{
  "norm": "rmsnorm",
  "kernel_size": 7,
  "optimizer": "adamw",
  "lr": 0.00086,
  "lr_schedule": "wsd",
  "final_lr_fraction": 0.01
}
Rows from block 7 of a small segmentation model, named by matrix and row number. Rows with one number belong to one neuron. Each number is 128 + 32 x the weight over its row's rms, rounded and kept within 0 to 255. All counts start at 0. Numbers have three digits each.
After each neuron's rows are labels from the 100 images, of 14848, where the neuron reaches its highest value: "colour at peak" is the nearest of a few named colours to the mean colour under the peak. Only what is clearly more common there than usual is listed. The data: close-ups of made-up surfaces with and without defects. In brackets: how many of the 100.
# fc1: MLP up (model.blocks.7.mlp.fc1.weight, 1280x320), inputs 214-319
# fc2: MLP down (model.blocks.7.mlp.fc2.weight, 320x1280, transposed), outputs 214-319

fc1.458:122194196182137126174137079134152143156126180137139191098166093104079122085087093134153133103163129209137169160143111132122125088115130176088188118082161062119141137156141144137147201129142165183124169139126145121172120141049121115127128165101148151119154093139107155107178089144146164135169139144129120158135134096142
fc2.458:118124133112160078171121152180123135105115086142136164127099109151180093117155112161103139125132087102146156120065113093118125116088045159099190091116054122107149098135134107159135097167124102154101138107098122042144141182147098177134098171141107127059127117150158137239149092147133092131135158161169183140111076190161
colour at peak: green (34)

fc1.557:150197179162123106115079094173141119149140173161128175112195067119061116104080164134130130121168152127177119141094108118099114108129178163071126108110110174178110160160186137128147142150160149168126094107135089117136120181049168152135090130111173134198125073138108103082163124155161177158125164076099089126142099148183
fc2.557:074126157143154128161166105115098154123157131158106134178169117194225143153138207151089125112135125115084158130136098088113136165117058125109200107110063123122103132137172156124160150145105128159136111147104126101143144146103135151119066125133120143108117165198159116190172115146115116118124104154124202177118098180143
colour at peak: green (36)

fc1.239:109144096152152178086159055145093058083165095183124180135197168109073152145082127137129139163141135158185080142130145154086201121153118131128128128163088093134109164098072115086101122201127105110104126089097064110098087131130100125149080139159167097132176125156175144116162126072081135121093167164104126122118106140157
fc2.239:190149135108126174120128112097121153124124110176131123176122106020134132111179121192179104049125136130125123144152182091063081094092137139063183142137157109111121127117168058172138102097094126146142121193152150162164132197090150144177136107141176143151178157182100206143168137077109123091130142080111117109142125146106
colour at peak: pink (43); white (27)

fc1.511:112173088170124121100075120101048115117118148150144173112171122096038101132157136145140156098126145086111088123031059112113114155181123135088129097152131117137140083089117137126077178189166131152108166101136160112086081136137168124123124188131130133105137120139121113145121079155111115187117198124114145123127101174118
fc2.511:144141154156135093187100160108160095140088116116110140125165115093146114141133123100218133179153118062116159134056154096081133140129117150079167081104132123133143155108175147139125095111114105112171146108113076071153094140099143103126053126169139099171121153094111141168112108134154090109106146100184151203165075160078
colour at peak: pink (38)

fc1.332:096102143180085127149116103102210131076081068099109144179074151114102111140093129084087118115146180101178175131131118119109139103137079125119136141124117066132130075083066085138152109164116138122047143112093141086130104135135140151142091166131153088101136158166086146190079127122106139145170101208099156108123101062121
fc2.332:142106122073110094119112119125094146111143116055149093136137172088124128102122162101130048119138106131107142154164134146147139096115108111106135127170103155141134133142117103127149140113137130124232130124127095085100166156141104145095069130140151120077129125111121035138105105201104087154129100181213092109150171243154
colour at peak: green (34)

fc1.746:100111150141136109148095164215144111100101064139184162120119122129088163158101098197126096153132163133144080159177106137099119078156100140095134117136111141188141106094081163109078124100132058156084117152131129130162086122078185155121150158134140104076124093049143127100151099102171207148134172152132138159108123142149
fc2.746:116080184092143094142099088176111167087108110138101149146091128126188083116135158100096121113158121172150160136176108136044097153171133116134144151116149099125121154126087095130069092145138062075083122127133157069085155145172080148170099184102149174172107085135084139216095149189165124132168120124190185138095095202139
colour at peak: brown (56); black (32)

fc1.569:064115149082139115176145176136091112186178143129171123154114067142066108130118098102165102112147166126139128085077139142160151129158136135089165074115133159132121120103132107142151098166137055131158160115089097121086117152125211138112124173140076148147136119160098106096167164144175098178178149103071136170140113147119
fc2.569:122177106143148077099149134131156121144119132118137127168172174096090115144138040077096098091168145111100142061072089125133131114089095146153115124140104120150163110087136069133144102126042127143185161096170112068119165168121119173159095169167146135117171129076223105212085083159138085195175121148135168160125100184144
colour at peak: brown (56)

fc1.158:067171104109076151185190033216085168103173119138155183129176115168143042157132106075132105126116099169094159145134127043124119111078177182121171138137161160121129182160179123101144159182157146156181109139086119121087119134106098149169151105108133079140096147145091123075163149081136113122109157197162122154124123136116
fc2.158:104086139140138154091084073138079115149134164092130185095150123148167119105110187198111152158113128096155170071189110144089163170174078153151187140097150117118153134134097128099094139125151151098130095136114141126093141111195151084134136131038155126173139087187109091164112147142134190119134149142124140135122111131166
colour at peak: green (33)

fc1.743:095164093147099108150087114074070099141094130176162152127112183164116141148098115048121107081145129117126123158163147103164165092100193177116133162125151181147164073086162129112125118125091171160167143117148148125088114144110064112153080121139063130085139100191096173156161192107136039144085095120126106119181155112118
fc2.743:147107142107139131124033114183078195168134149141153157127077050126153162131156165123168160104104138138068134120131069122128111113100122120079151154162121195086088143179118092183144132131119099109105125150185175095100123127087072166119135128166132110082130079073118177129110160129138155113127109163205093133114147173117
colour at peak: green (31)

fc1.350:108149139151136157160143100148111112059125131152092107132114124204135133130120111147122053148115114113088160068150103071105120137106076163118142132103125149150128134141112074185178099131154144109158134155109116137054109146157124123124178134084097156156092135111079092164194119140103151127079073129125181108135127091115
fc2.350:091157120144114146137165152159087119164150164145154149109159132158075101115145152065153187150184110054092138079115157185094158104138187133162172089094172160138140056152127139124088114121115046104116165094094163108140121130137111162096180126137117122176109128113126042190107154102124206100117099101164053098104060145162
colour at peak: pink (38)

fc1.278:104155152153183145132117101116168129183142097167166123168140178105136111154193160144049120157172091152133095116162121081116114118079139150109131174176166123145124101119120213074113097099162094160098141142112117084105123154166142144096099128127173121090109113124220132083108105141147115130172182123110147138126100198154
fc2.278:143101144125131154118116078188117135163147138168127154119142112166169123125221189150179099131115111120102192097103114094146159127146063155127144108131154122091120108156130082110092176095098112110088108138127096133134078063121119097116255120142106178152150103152197189166190109078141097105074169150101092180082128095093
colour at peak: pink (42)